Weights of a small image classifier.
Training: adamw at rate 0.0026, 10800 steps, batches of 256, held-out accuracy 100%.
Data: trained on gratings and oriented noise at many angles and scales, 395000 training examples, 7.0 epochs.
Rows from block 7, named by matrix and row number. Rows with one number belong to one channel. Each number is 128 + 32 x the weight over its row's rms, rounded and kept within 0 to 255. All counts start at 0. Numbers have three digits each. After the name is the row's rms in percent of the matrix's.
# convs0: first 3x3 conv (model.blocks.7.convs.0.weight, 128x128x3x3), inputs 80-95, a 3x3 kernel for each
# convs1: second 3x3 conv (model.blocks.7.convs.1.weight, 128x128x3x3, transposed), outputs 80-95, a 3x3 kernel for each
convs0.60 101:128107131135133149164116101096106082100094034123131094142144102128154120110138111120109107085090094115116112158154145162140156155125137150120093146106115145137138106129137053063093134127130079103123116096141104125162140099106112150108107129114096132117109155139149126132133109106133121140140130137114144106140132081144133116180141119244125092186149105110078135141164088114150108134133068132136078114130134126145112130134192130091166
convs0.61 100:147124136086085128157064096171140089158133123128117128090166118117138132146070110128135138113165114080132126157161156156142164119142139095140158161155148150162127166137115154121123139105110131186131150054158124068146126098127110043127058102117083126102154097172141162155115048149164085115096127109125142107182076103067100120150173125186097120139119173140111106101171107143112148126109162104162147153120150137202147109123154173082143
convs0.62 099:160136141123169125106134156127098085144150149123117148138015150157137049146137112154148136200135135170124119060114102119167136123150123167133128157116082164153105186143106165142110129141124130175136099134200105105127147147099128132157124174079103130102120122102105128115097154048092161111114152093124102106106132126124086080182198109111154159131109124140118132144167151110139101115122121174169138130187096091095139167195099142192173
convs0.63 100:149072125066089109123098124077084126106080104129127059121127114168160105135101144099125134080097102060030087106155182083134194083164184140157122049101128039080102179170121190171108130161122148137159166160208114169158135171135153164227134186166134142147121130083119178191077152117115136128120158160091067060136115093130162100078091093107078103140129100140130077117155164153153121166110161140123123140119105109148118162179140115153126
convs0.64 098:147153097136124144109169147132107092111080137138126160132118141135059120116125124122118160120050115124099140134127087107101099129111100112108089063071074116136147114143132143154150145160185110136125038123091109141104101133137086160128080115126127117122142117116112143186114117076108190134125150089123079120089138126113091093121124162120140161117164179096170116136074148087170106125156139153146142151131090138102145143119168169104125
convs0.65 102:099130113098114134104111129089075128107080170092063169157166167149077129173131142145134127135134136154120143141120118141155132148131113124124114125147106136139133070087092073082100076091114161115149160098160159117109094030121102124160115135128150138102132097111138185121060069034112157128074111016084009111131129146093077077125095119159157158142066125175173149155116147178127107144136163153140137134127113165171157156093076109188122
convs0.66 100:131172119125122109092131112123114110118149153130136163141163111137131146199089016131154112112145174102171109157137130113123107177159123118109125105151120137171142087108115096147135110153135089089115139170074172058110081093155141152126132212204146117090118126182161186147094142081128046140094168200086118135114114172078116163111081110133187108145143163115139082178076132173114163142151134185143154167148153148116165122211158139142085
convs0.67 099:146202127112155129112080124146138162104137180051098168144113177119162174158137126081122064129109130086139094101091078102125088084141066115099127171106122126169161093124176069106161090098135078092151095142110108038131123117137122166161161134148154118098157102096129161182135172107153125127152135177181167148138153154133164180129080191113174157154105110183163166138193204152151134102115125108163166124141147128118150120134124122171161
convs0.68 099:138156210225237219149155187134116106115087085112104106065126125070033082099157126155174211166170186174165163116135094151154130145132087089115089158163127120115130151143131141118115128115114097113070099142138191203141147102126065088093118080093159153092146123118106175139144117154133150094127126123147147094112092105121133108118101097151143158122143167064116117085144077095116142102080119091112087128118070145150109117102166131153057
convs0.69 093:105115132093114174122161172108117185082062147141095172122130171130144134143133126130096137145111155146128160108095088117133133093111054137098113147071146122104156110077084100070107143130148135146143111123097142055085115097082100116141127137110121108123090078109146150158149148137113117138101116108144110114109106108167140150157160154103104143137129121115148132127123144130138143238174144144114109072079147109140131135126080132121102
convs0.70 094:139132144138135142123119126048078114099104099143143134085081086109130098119121120092090057104129105179171165163168147141165149174198159117076124133151171139151135120123149143136114106116068110112139154164139112137124147176154112122099105144114102089139131160172121150175135135110120127128145136133091080108084109132089129147091087140117169155119121116116125100123133116102109110076072104119112130200131101112139124105098109123135149
convs0.71 102:143093126141130119140126122163174139151159142139133111107085114147118122140124171091130124087077078080092058130101100120100104131117122161142119158183153081083097114123156113127149141138145158128188118124161102108143179166118142117163173186155097100113125150138125136110091089053119069121110093072083079120086056118100097141119092083134150106121111083111102173138137147166162146100089116102106109097089133167157142165131104145128124
convs0.72 103:171138155160118118143116122169101085128070070088087139170151124149096130127106179155181192175123141134111119082108142099113119118106045036087166071148191175202093184091020100046047070081136154171142174178089143104064130154095135133111123099133129068130134125124133148120134125094148139117146123132134137027162096095117086152122116086141083067122050140139132128127102129155112122128079087129070045138091127095115124150155116096097137
convs0.73 101:146103157135071103088052123143115179125114159146123150158114135158113163171176099173180110132099154167188128127137124089096113115145140134104143145063090159128134098092128076074141060091135104151161129151055110112095094094104082158141096095145094118113093122156094091147083111082091147123112072131094148142100120125152151178144156216173187113106132160104120157129205147103215143139150143107190126087159157143148110111118170127114141
convs0.74 104:144113157102111096076126150114121111093085117091117143140065169072124127135145155130102143109109102129084092161128139156144146160143145133133121140138133096129122158146120114135149123143174121131146110086138085097084102065099108093106126143134142129034131111021142159165126132072120156144106158139121072115143183167141160164149072066213182100172168149140135127082073079157160187120141134112110093206187157115090090124116124110118105
convs0.75 097:177183132209183172109145183106126164130133186141111132161053115179083108120173115129137170149130128134171178107107099125157104119149139084139075088156100124162160103101126127108129101105102110135071145091144112147104082095118074116140132095128126120139127171081199132149131190112133171156175117147174130143112133140137112109098128130117112164105126146103149102125117151108117169150129101166083112122110088159064110155101052145170059
convs0.76 096:130100099187192202102082063097101072130149075115111079146204093188255150210253123144169155158146122100175163135124129121143166127161172125144157063047120137124150145162138142151140140136101158079111094168144157122118161125165096116176107127142108052131153137084144139163157122128153125159106092165115104114117155130071101115166170130098127115176138088145193088189163102167120094121154145163160118164115111142137180141163190073189150
convs0.77 099:116113060095094087075089098128114096147146132129151156085180088100148166162142167141171102181112172138142124131119127119132141101072096147160137167155143129108090134126135125107136147134152147167092086205078123084166163187102136121119134112179139061095156150087135126120092111048169025135080152056115084128111157140150113166116144097069143134122134175004157105177071198093119158147132094176138086151176136160090175018217066156146113
convs0.78 102:138136114113092108138122077096128163133090107104100102109086108083171115121133120138152197161179091166146165149095090116143125090074136144172163088092143109108106092101083078085074027069046161115118128136179122148117109126114161071174105104157149104102117095106149171119121166136146122118116188170179152111176147126096158168147125132142171184169150167080154098174187087182112116162158134139131179162180184172089109133125104137144115
convs0.79 100:145165115172127118139134124115111118077111112079088134099144131098143121153107116140095177140147119129164090118103088107126127094130148141126094171140093115164111117106060097108070079118124124137144131147154116128130160130130170118163154154171140153137115155132124169083105124158137149130138148128094132133124153076097069093133120123112114159165117182133135156096140195156118100159190108130194155118167096127102146133114114131123139
convs0.80 095:138164181113144154147123118103103139075087118075087091122123131116112137149127143133143165115123155096096148125158139108127127081079089180172196183142182176150214109118109140156141147157150087130135091119169122091145118118165114105132138131154158169139172163161130095125126134120080138121085123108133124136161141138159147161099123116101139121122134116185146166163122167200180179033091057059115096071125099098096101118123126097109148
convs0.81 102:111102113129077100151116170126092103147117113136128077123159151127104082151130153187141125105101141159104122085099117085125124100108103074125142138152143114139136114126112150143115144150148123082126077125146119159148124036096116152151067143119170116062127180104091108144130098004090163172133096132076089105122154148112129116167043140158094072063157074178132153126000133129164131114150115146146119085135154083160182142191064114110147
convs0.82 098:084081144171121078147144132147140152131175172154120146100130078137119147156136083143173143141146165123183136102110101116077086119095095151138116129146167138149141196195191193213214189189221165093134156153105193066135192137114132177146178158146147130123121106138123139146126130148161143124100184142127102101166137127158131134159110104142153156183124174064065102146071115120126085130079036149133116181105132124149107112140184138124124
convs0.83 099:103116095076112127180176114113128107145096125148125108108101126104131127103071158144089129116088054142065114127134156073110132096139142084098085105136094129189118173162131165136121123120107138070114119084168067150083151163103126093120159147119175168096164163094070150157133163148165144136140110084102132119108182127097143133087084085128006045151209141164093115089096117144142106154152115125144096103116071109122156122221151158123185
convs0.84 101:130106152142076125105057118123087113131041033106053033110114095132124124104144159076055100104107150116097095088101121082101129142126130069116146061119163126136074160097045175109034159158112161143143126173116127124124152162150173159157131154149154127151132137108101105165149129070168139131145114138107152108123157124146126131127117114127104102115091102144112124129149176119153133058099088115095090106110073145107138174151125148112118
convs0.85 102:114148120120100107094155177071073068091107083077075104107113122103081103140122122125048124113092091110106076139098107149109098171159143117078113135090131103125118115117105088112080103112103105105101157099169167096189105097085122094118135115123126143088127119127107129128140147127127093103117138152087140130089116154131156142131157135046138144161177144129110157156143167079088125183207138158209159118133117126131126169139128163140131
convs0.86 099:182121084125180132131160063114101070136141111110078113091082136147121111122119129097096104133118110156140094067108133079133148104143128143076095122088083073111158146111072141102090109102132121131119146189103189093153118138121046132171153067150158179147101092125136155122134135103082156118104132151142135122135182135137134171103137122152192150121047160135167128069141137150146110122130112112146157185159176090046081151073075102138111
convs0.87 103:157137160141144138152109148073040063081070084150120124078097113157104165078123135179152150119078128129133127110130140124105123116133127145170121164151130115084093084028061114089097109114119160159137128115157150128135146076121120137127140110135125128105099158113120094132115130117119139104144086141120119125119062134127108157094076067089109114107168153134101135104163125127171092081153120085143146108115133117152157171135135122156155
convs0.88 099:106023107112035051138017082137115122169153147123183170102124092055112110134088126089174101096159117125118117114124126144126183131128151126155136144136102098144082143145124135139136124148131195123119184126133145125101080125079104067121001138076139125152156149174151114163119074165184113122073094104118137076123148139084156161140174083160141090071195121150064156134128058111125098191094148132166103154143130118163134047140169168079189
convs0.89 102:138112130126111095135091135114159150082107121121092105118150115119140115083136153163235152175131127153167125154157128138148148041100139155123099149130117104129144077118112094077037114056017162104096121180122194139090144115054062111116127109099108069110114058108115164150133114122117156122153104124118116142109096093190135100081147181151117063146050104118159117146165086095129096155140156118207154118118166151121137108137154106122142
convs0.90 102:065088135104148129113089054127110118170124147143136156153106181157174151123186106136143163186200155210150182069098103074115110101131165140150133120091086146150174058045026028031068018029079155176138169164153148173090119178158128070097080093106119158169119087117140157150159171117111098149136101120127124094132151084092154133128128123113173127132135185129082124099191139093106145142148084149143123187160097128130092112168150089142108
convs0.91 100:108140117122045057099112066073064136123127155130122115088097169168114161111121179128125093114155125143101102130128110127122104092095090162147074149113122083111154084138206154156205160159162134057134077101132094155135134085093104160109128139119182108125172167122094166156138131109126136165166144098158094097083168159152135091122102167123138145115174096154159194152097134148147126110093113159095113121100135102106154135107116094078125
convs0.92 098:072068138127144140140127097149113099137149086097141145087174064172108118125088148130113122100078121127171112069096129112104134129148112174139094153112065186140084164134078119126097104145139162170154118139149070115147168169156148137144158133060142166183142125148150174183166127208128191130137128098140132126147111143121105116152156103143131125116141134110145173086223127140173073179167136126171086154114185095179070178059208149110172
convs0.93 101:159115157158120172136133165056030054117135079124158129113075094116088136107109165147122094176071098178185196126113101152132108179155112117126134088048103111050106065061078117123106088101082094116100066158056101149121086105124099133110103103108119116102100109143062098096144162156136107119132106105161162125111175119130155113114134144113170128085105098087070146123166156006103124042113058140184136036130121096103107134082147145079142
convs0.94 103:112092064125078074134119127136123140120098140145127164163108168117041132094075098163126111150132135145113135136121114152139147144173162071122102102175116139128063157161152167153141169161148121160125109151137146112129141127119128084111106151113157154098152150134139135091109153092154107074111128076161121150123081108140122114142155132154153155188153147110115133128116076108078124094135147146143168145131146101106125143136100112155145
convs0.95 101:119149183113115138131127151093129103085115109085100116135121146151127126141130126132100112143137115138120103077076071131139115131143129134147133146201161068110117063068065088100079114124119087139134116131126087123148087136071113168131121141137112142128120137131113140110121127130140151113145139150111144113110088042088046024095143118111120080098108108103132136146165142139125148134129085187169136102050097094099110127125132131131086
convs0.96 098:135158104046091187132165119080109114105119099095120115124059181199142170155169117142157171124178120127154152101107104145147126138134089145164155126128147079096153163162162137136169133149124135162144172111163134147162140167146150162134143151117072181131155145067104186183129149125155192139157154114137112129153165107107139098184128074146137174171176115145149201116120180114169138145139095190104138115129107109114173134119116140118073
convs0.97 101:116113125159118071123142139122111074131103072145129165101127134101080120134093113120136086049114119128149075070113132103059066110082080120153145131112157160151128101085073084088100111125146163150117144170062137119119112084104088133111077018113145106124171189157112094082154016154115200137093100155122128092103064127109138114118145138114160083116125198164115085080130103129116137211182105114199173138144157109146129134071111130165084
convs0.98 101:117109152169135146095117103129125104101089057100059096057195145164147160154153121178144111147137117114132107134129156089119138123130137132148131146124103123151152148123114124100107175133142084095158086155145094112168113068098074122138108093169137104162111166145133143142170135121098130129109115138160143063142147109167150140193134079205083140129096124079177138172126098122120158111154142116114097107117109147166171110128163126117089
convs0.99 100:108154173106122094120119131137113130148106118202135092090123115107129124129096097082085075117119130067126134099093113088117143120131148089126121132131109109135159163129087186148077182183140136100182094193150109162109123139131169126115118140154157096048144146176109183155127098073146062080121138130143121101089085089115124134134153127112154086143105139080119124166134107127127140113120034079153056107121088125151151088115161116110125
convs0.100 096:140144120115110123167138145164173160140149166108097139139139109101128114155142132115122138134131112118113124150158180125143158144178176162131141126101111119138107168176167151145171129113138135134145127118151091101140136155164146145109109096118106068098110115101101068096139128123128139129127104090105086105070074067082007033116111118163130124138119128141152124169176158158188172011086109082126118155189146153125122088105127121136157
convs0.101 099:171177155123072076100113128139126143100098128086068095115143067074142188165111153135161163141128184119169135118127097094134137129118123122110132143135088096151132135096097141105126170168161123102110136153074080043145085106146142124063124116087113113101120176151103087172097119093163035137140174083105092124091145174190139120141120198129189088153106167118175135169114074079124193152148154129150105130139137147108101049188215147097073
convs0.102 099:170165162132129156158108152156123123165123134151116122137093125137111109124136106173121123157127135139129168102055053095048032049008020129106107152141172108104174134133131160156137159150143080118097109096093091106081115146126113109156113102124214180166183184171186190169094159111106126110109103090101134104126157165106151120198163130177139130160136125171117146128097106140088117135076088156060104132094115127069106095090086076108099
convs0.103 091:143141150132133133136134160134101086145120112135133127137154125110103097133134108165141142198174166186198165097085089075089099088087089162153162149184143167146130180171151153153143118116127114122138110148160118143167107139120094125117110120131098124116109137117072119105122107101132129117125114113106119128095116096070083055156116126178140093173149106080112088088101122082113114127118097138131086150142117080083123079125129100117109
convs0.104 101:144057096117107125148105128139170138057127137100075152127136105120097164152085145102126167119106111091090114139120119136114122093106093180163117196154141124144194134136133110129149119123142140121173085131136104085097120138133059154120122110143133177102170060156154200141139127149124118084140149157128123166142115108173176178144121144089121147173101179137104158085152124157029159173171125119155177169175152118154067125062166107116054
convs0.105 105:118108122120097105093126115110106141113076097117091126116132136127133112113144103129123085151143078166141107147141140148137155148134152132100105111069125120108162123101152110091120164116134125157094094095113092165154059075087075107132081080126085099150129160122094119120116102144123166096112146120113159102157133090132123108149165090167051086132088083117145101130154128139097112122166127098160136117147129141135155110127142098145136
convs0.106 100:130099042131083132140108089130166133139153111139170135095091117048118095116112051151143091108090141073100130084079099058092086091086115141132109147168122166123077159176138159157135170166155105135171185162160138121154114119162116143144137174159123140125146152081199153186119142083168133202140179171166161137151175129158196199160166168159168140144153174084133098139119147142150079150136089210111116134099074122046118089121112114120151
convs1.60 105:106096133153089150132107109093114133097164119123146126158113171138133106131108143065073114093042124122093150153135144154135133127114122164164151134140181141156171116142166094114138113128131102109130205107127135145097143180137128122164135206154141136121188166129182122124156115114168092112128105116122110080164144122139206162125169166113161199107128143101145116111110095113074091133102128101098093095100139157060148111152110123138147
convs1.61 090:124112124142134117131111149132149138149121157129106172146123136131151142153153151088101134082095121026105096110108129143159145132199088115108097121107112159140152125126127133114114121116122111066156129022122135083122237161167204145154157206139192136120158102114204146149129102155202114172136132163164166146174052123151068149105115101068078080115131140136146150124203129159192137167170082115131142094110150166109111137126102146164128
convs1.62 093:148115113168221106134100119157106138109102125093116164145174114068131113175075166149124095194121132081086075138120129119178141091133130137146112107093064081161112108131110126129132105139158088158078150113088134107048099133091147079105118140133122178156145156105127212101123089057177166097124199123105116147129181116083094137055103123109083064134150180112168105128156154129089118170094093166148145129088093122072121083136095071107119
convs1.63 095:081177138122096087146162124097114116101097164122077148107112159137168141159184191107132135124118088134140090121144147066111160085092131134163140142144139145186182115105106098097114099078088117147130100125136128156146082124108070083165065084076102109173075110158059089151091120138110159155131128132096120183066098199153074182104160171096105136175169187082136162084144150114142165136115154092099095083123147127139152143126131116118135
convs1.64 097:090144119101144139129094130127120095139087106124101093149160102086084115137123134150109144140143101092118084104122125152164145110101083139080137152129164127151184129117119114101123127120134083187134112132099130138116124159069109177118068137108129124134129130139100085113131144166148135124095142122101143150089146176077122141127129119111105110107080078126131102103033087129165115141117071130162116117071091087068128100089121151102133
convs1.65 093:103142163107139156117118099110116124156160157163128186118085090144073103124119128137069124154155133145137117177172175187157186167146175186115101139096128144101142113117127123126118134122107119132127121120067102121072149139121160162157156087140108127095075125081081100075125157152167198148107181134113142086153168151136145168142110121145130179145082130179061143152044132145178090135153114158179184118113075143137162124047117145103149
convs1.66 097:129098113066136107168118160120137135141160089156157095086165153162158104159214155083172066123099109086108081084090092155129102098072092163156088148144092088152124115085096102102093126103092148069144084188155104155124144080163141160150169104093102132123156158112094178158169132148154063120062185102113117120142166097124116140133125146046181164050100127142173093106110155089215147093085109077075118119093079084103156077164059123119121
convs1.67 097:133147102142174151150170102179134060174104078174168054112105083158166083147163105113109127130087092079072127111167114121135105118157145153156131137123171158130153158175119157140110179162114167136103106171119092151070125129096141120106117180113146217145169174136148209134137152149121191169112121057148130153127075091135150116109118114144143094125179097099124065152187084154171103085075138134160118129131178094129139110112095053149142
convs1.68 094:076128150086134157097121123181174159168189182162186193122191178123086166149124140150099106113094082114108129125127122121082111135119110091102120120164143096128118105122126113142135125139129128158179164131090141104119115076122115134071084080143066101134151112140126097095127088084112124092113092120171132110157120137144122112103086100117117078053084066151084125105150106130154171115112109149049072152092114058148126129067171129175140
convs1.69 124:102083106122098118099083106120135118128108108133107105143115167116055130146129149133159173128149151140173149089054095085073116097126131101084108109042053121052062151126144132071107141107126146135152141137165185156157112099115112071139125116154057053091076072124090085110116111115077074137154156175113096134099072121178157192111086115125096166149117194138111157132075153150156178140151120146127101127127139099105126139118146176187170
convs1.70 136:139142135114131149122159149135135157120125123134087106113133131142174141093079101139147140137163155119126147130146144134134124131089105138126126119145145041030040124139138112121126096088097143148126122154179146130135100113129126129117110096107138138124137123139084039099123147115151177155097095110131129136129143156095074101129143133169193175127109108134151145134146135141081118131162158148170158155097064138151131120121143057031069
convs1.71 093:136100118079070052105116121131119143139127135112130120071108108089066126131110158139094090202121090184157144080078072064048066096106097084093090093153139104155145136148167151167163154162158102063088143081082076095146142109086132104127092109117077110135113144160164170162148140147152101123115060070139163144150179163169166122207165153143100084151128127109150136108112114119129090156158146123130123133131128105093120119075085106081126
convs1.72 107:130134141120160158142149113132092091087051129054112191153115114104116158123138171103082105079057094114068123106093106108155200138178174092128147101089105154120114110105084097068099100110153112110129110169137156191158124119116128150154106154110117122100154143160118113177112096133093121159091152138111083098101098143106145134115067107076111145092147114166163127113160126118131147099118099099145185116128149138096153103171185159127156
convs1.73 102:150153093101100118199175157102094138111087087173102124121117136177134138170142102136132161129071105134165105157142131165126154104111105114116120134156153161150139165169159164191157168164157132122109049170101160151101090074075142150043068094045191149128144167111140159147182156129135186152122162143137138132107133092073144080152157153027145137137142057118140141110127095129090111075109172120155115080050131126133134214169142120118133
convs1.74 096:112166137078122102141128129109137158166155137120130114137143156109102127164124154162096079160155043098122113113128104114117083141109124191156128138139154135128153088124141103124137113112101093156079162158127095190130077103157162149173091148137111174184132152150072121119083107078155160101041097134108153121144170162100108156108092151106104160121130122107125118126068054161153150104141170093074120072145138132147141104038075145104117
convs1.75 098:168143094171185110146166143198151099205123120168123174127152099114112163114116163072077092074033096106080067141151156112159149108134118148116112129146116149142147144153151151157153148155162125191129109165157106127141125072160146132116120085129217156162170156147134126137100101130134126119136171147073040102104091080130097126071104082112066116110070124157126094159080106094114108115128086137123093119074050042127147103127168125125163
convs1.76 108:113118120167144165163188181123181184152181231138175197150180170118171183167197154146110100148128093122175118121135110126123128112092072146148180141134146153129120111128119088108120109117103081105113135149076115104093151173130164106057126047079136154135138104139147099115150107132125092090134149147116148128143134132145160173058144146144158135103126083094133157102121151102156127133114162138116130109106114109139088116152155132117168
convs1.77 090:196171174093152112142088162137136153128054097129142076225158210198205159180182203105109060122038088079071049120113077137130129121163145075126139128108127095099136111126105120092113074113112123070099127102096084126129116120081131117186168193082135136121110151124134144100121132167117121122069134112153127169098151124128117109078059101063062086031142103174153168181133178150196108088111056085090084146084157108133120128151033131106118
convs1.78 098:091136099132172165082065120135090127068032091162069090159199192177206161149139150136140158127140119148088102113126123084174109125116154161155145185161097144168110135155142150153132150149112084195084188090120099160139173163168129089093136161174165150187163105143151120185146154123135136192167113141120166156105111129128134111087120139119128049084055128148157173146227165171188099130109143084065122062105091117153150166087157115140116
convs1.79 103:151126108145140063111139087144092124122096147136127126065107088107083070080116090138158148109174187121082132156162113123155113137108117139130105130144177110088138134133134158157157127152153127084170169156182105104136091096146108062158155069143141147116064126130110149149079120099158212124089126118090085133113128195136060129135077120148087121093127143065033110137155078088127101096082143098102126085158126138167087169099098147168093
convs1.80 106:093110076122127110122124109107100104136125133122148145054064050084094076098095079130122132137122138116109114089107081095097060085090060078046054102079063072057049132151147148169169148168159145176129152162154156139144112138123132120121129137125091088054091091063107102095131140123133163133134158119109135127126149117095115100096128106104120127093111109080070045088101070083076037095110116113117133150130140095115129133156134119111111
convs1.81 092:129134205134112152201141109113127142120153158113167156219170173212157170148200168130114057148109048099144085117148148143180188117134177090122144099066146093078113127133144123116131126125124142113148097100086105126135103198156127160137184119143154152148120141116123134126138165141118099139176144115131118144126199164181160108115090129129126114092089111171188148177046151128117180148124129191174151155153161144111110078153053124134137
convs1.82 096:146144163093141110155091170131109085160120074171151147149124160182148150182176101078051083102081078098074095134133109139126145126150141092058038132089067130085081107090095132115087123131105114118087122109165107091114154161072095137147133083124104114091136093099113143097091088076134090142097108125081074042134041049148110092111082118125086078060105035117130071109160165146143144092108058108058066161135072131109133068106126100121091
convs1.83 101:159197151140055037103094018097102104101119142066130188177135172127178101125142144128137141154101094121129074097116091109153139112081093173159132188137153127103126131131118107111117079114118140176062165095158107168079113092051135124174136117149142167136111167163116097113094083070096116159113107110148132105156147161148133147112187125088070125082062107135142157118136126165148168123067142162148117130152167093103082110141100139157111
convs1.84 097:089106127089120126161139140097144202108114169132147192128125125162120149123146134122098071139149085127114113120154155087129133099133118173166143166155088148182143138151169139144171145131151125148151143163203128163128043082118043127155058064110106153171110137180104142177082120141054129150064101089099134192076158187109090090082112170108144143085143147168182156106127164102104110078103111158140160113086111100130158167116136073095112
convs1.85 102:151153160137132109113119116106113131109143159104119147172146140112141121118126161154196148170142159095046118135116104111121083101092089166146143143089146162117161128131122158150142163163146202211161177113118116113133163158129123115171148121093095106105125130186190194194100102106112109150132165147126156132161137162154154134158132089185121038136143127156160142176213168110139144120110143121168162121138123159093067132122111176147133
convs1.86 099:131132108130172147097108131157136125130086104160176152124129150135117121137125135100118119136148134147112176184156137193199162155094136171151116156122146162101143112122120142160139170163129123146079123164107159148111156115115149139117139141101139167084111055055106071070148126105146153119036097107163121110115126136061100127143047084135128086115131086113094163142193119133168139104120156139069098133126088129204146157078114110096127
convs1.87 102:166136126081143082120128099140142176109106130119106094140157101161161182111129145159122079152081106131107111120112074094094104084081113155161152107142173111119124133120093090096070066078066197124109113076103168116101070087113147118156132110149139122137142163190114139135180092119171172149133121113205118105178117147157127161174124075187153091115153090110165171123144119106059099118109129146181158101119158131151111132127111110125125
convs1.88 090:138121161183144122177141156141133086164096130114078122176154157184152115189135161166102137148095136096067138077093130129116103119185072131120133127088127119140154153140123153151133139131153112129133124085152142143144114175118160193161132197127162163161151156116123164139119124106113122161168132125157161080143120074109106124125131088080099070096083132126166168099179138176103206145094106070149098127067130178098103164109098094167104
convs1.89 098:168083096134098134170130177079120097132061033174131123174184117143139165144154112159108151124069150111191111110139130169158163148149137136105101097093144125100144138106136117117113149148129181163150155116070173144172138063125160128095115111110077111122146132055097123054077078144109133099139141088113097107126100114119203084111055054124136112160143086173116159118159135162158160130150084161156097084092116109165102196134141113163129
convs1.90 103:105130123145189146190132113097117169077127174138158150130144136149135127149087167156131092121144110116086110137083090134171137094089119101141125132117114171155104109121105116122119101101080116200102139113165153192096124145121148124113168208205163063120117127130145121148109147131183142167108184168075115118094116136053131135076113079039136102098158130102116152161190110166135122151079121083093133074103084192201133206126164122114113
convs1.91 097:152083172154120116174143146156175152195185170144139164183206137174171130134183189105093087131126078115102054130155142156194163169173174119127079136129133087138141146157141164147146141126108148067117154082084120094136124139103170128167194144068154130112127176103127135096137129164122084138129092119139095104149164146174126062133101176140128096109102085141155140182099130132156186118122116169164117165188107134109089076166061160157152
convs1.92 107:152195153189155154129097061155173114144169182140167194188148145153140180114184096118100129095040097098072100081106083136098136125093093100125122159145146107115148146130101131156138115139161144137143109104148165128137129137143165171134171198210161171117188125144143185147151085105156112096133131104077125105174102146143154096116133070057145114081098142153176145147194114151095153094051085071088106092130133134099199139114122096140099
convs1.93 098:178176141107076128096103093139222225152169174120132157115103104158117133130173103155120105140099109133088058161151139154160174114157167188130156170118123182185203158168179159168172127136152134181135180162141133142124116148150184187148144104121220108107218203161124140175169161139125214181090132160130161116134134068144131169110122079148186167133132108171181112153169132126087139079129184171149169156130149154068138111092091179154107
convs1.94 096:128183129114168049051153049154154123150122167120131155133108085099121124125147153157147093128125101053116134156159146139102114117099112128135159145143143157173140140145135130131126112121124118168151058110144079124154161142145108139215128114170086134095111148135046133097113123136036213130127185055137156123113129131099118156129107107123100150096089177164085143125109173085149130124100089152092124072072126051136127171134119156083203
convs1.95 093:186173117114143093160167146165143164147117135168158150127149135133149133135122106134146125192172147153137133114142135153187157149175160150155157125117105125092100071099096111122104102106088133173157145155139148148121108108137126152147136148176116120119154136119167150133176154130166176130148156114108125158152128146151164174178190147157189138151172129122102116119119094100089086109187195113207219045148161146149144173183164149115122
convs1.96 093:120169078184143093128128127191163166128198223128116121154189142184143164166112163125063117070005089119065057124103096086131105147163106123091107110071123094090141124103115105116113105106141147131095134072106046117083142096102054081130132091118151137187144159128125150196062166124110110113154109087131144174111086161168114142076082077092056142059071140155174130199183150159154175143094107098050106159082086111131221150094108129166180
convs1.97 097:200192114116088125128126158142105161110073106125084102118144131130054124117191133165150076129135113163106100091113141126100154117059120113153105084125134070141132145133130123117100106107124157093082045160186109100126113036140157189160111085126117164112117098119079130114158139100151181129093018129165134122127123176112106052124108155108113144114154103119155192129152046108149143112080113143071086107113115109177124157006166119162103
convs1.98 098:119091107120111117103126078058088146125138163135157154155138188137163082113121127042074077055076098114120155139118083098097089076095090173140100163143168123159153101103138090094144096111144117106098155111102096142130124119133111037159119150156137146122123128118195111161145147128105047083094156144157117125107092093063111168076113148054133172112137149132127160099054124077117079125099176071079101153132145134112118085163080169105128
convs1.99 096:138091149079166144135066126154153191137146138142121197158080159139148132132147078089147099127096151108072092148141126106133125121135119122096113149110121175137086139139143163140137148149148153116163099152131104107157113124127072027087074087121177142137157112141170122156129121109112054148071158163150174173098088125125120164145125088088142048140100090145148117109170184127129115213167165188119111121105126164108101129134106144119127
convs1.100 101:150123142099095090125097118083083086121129103146175152096093088123128153179165178141158143135129117119116075164157145190199189174190185054070075112135147151155190146143143138147135138149133071099124102137117132132131129098109148134126151126130095108113146140149141172156122129131134142148098117118109080084140161128139164144122108126149164157130138141108098093132151126160181168157166157141156168110146141081101116112132109171139143
convs1.101 094:170151118083173134160151180137162145195087121144154143137181172213142145090202153084071138106061062115146086086107078161152103151098116094168158164138190118196174115130116130102105115140125143085092162141134140161155159122120150197140188101152106172219118173108155141149143156175151137121052125097156132160102143101122127067111092095091113117135081082133203110148110153191147162051139106092076125143116131117082095095164083107095069
convs1.102 104:122109112133144125155119111162151176153155153123139140178156100114124108130107108110116115118089117104122118169156152150148109154135156180142124125089091139094111145168162139160149102124108150163150159128147097129149126103116136134123147097115115106111118109088143087068141115117159104153155118086148125129138074059096063052118089082094083049088086072177152118124148126127113089132094092155161113167098099148159170166152127107152104
convs1.103 123:148143137144138130133153142145135115159134114153128135170129161122081125146125139123108125146127134177145148143157133153171156153166153161137187125076135149108141154159161149144156141143155159176187137144138169150157143128150139137146125114144154124132169123143180140169144132156130127121144144140150145176143135177159150174102106143109106129154141150156123158123092137171137176051094145053093153055090155123123149121118142126111148
convs1.104 089:115097099176151123166165118119154103099088088118088094177208187219139134145199120102091116100037101096091077138117121119135097206142104101076000125086099098087058118119114120114109105113119077079047151117079134112141203177132093146139149144151111155098128091105156138126154106118098143144111077103150162097104048135102109115111135114120133104114114093159184142199206159157157079119177140091101077151159192111138122164086090151123174
convs1.105 098:126108091122094120130120131060066154057108130098105113124143175151126130143124158136115098088151141107154192124141121111112109086094090171114099177112114143154158120092110082054075079062075097119099126145089150134093088108152108135137141145143121134167134135134173086128094150149178133151108073142092070099072107149067108150087076128059112137091170153100148182135078087119117098156105159079084116121140169186134128129115123175135154
convs1.106 093:165123142110106158127140150115139100111110161101157151128172162213142158179115159129116105118101100143145097196124114127094074130075089126135171139165163109149184103128146118157169100151158148108196081164165091126151089125106120141168130097087060094155105125127078094129100117139089041128073110131126094140010134099062078093148111097114077105096091141108181076181051167089158143150101130120109156137143075150106159126177125156099123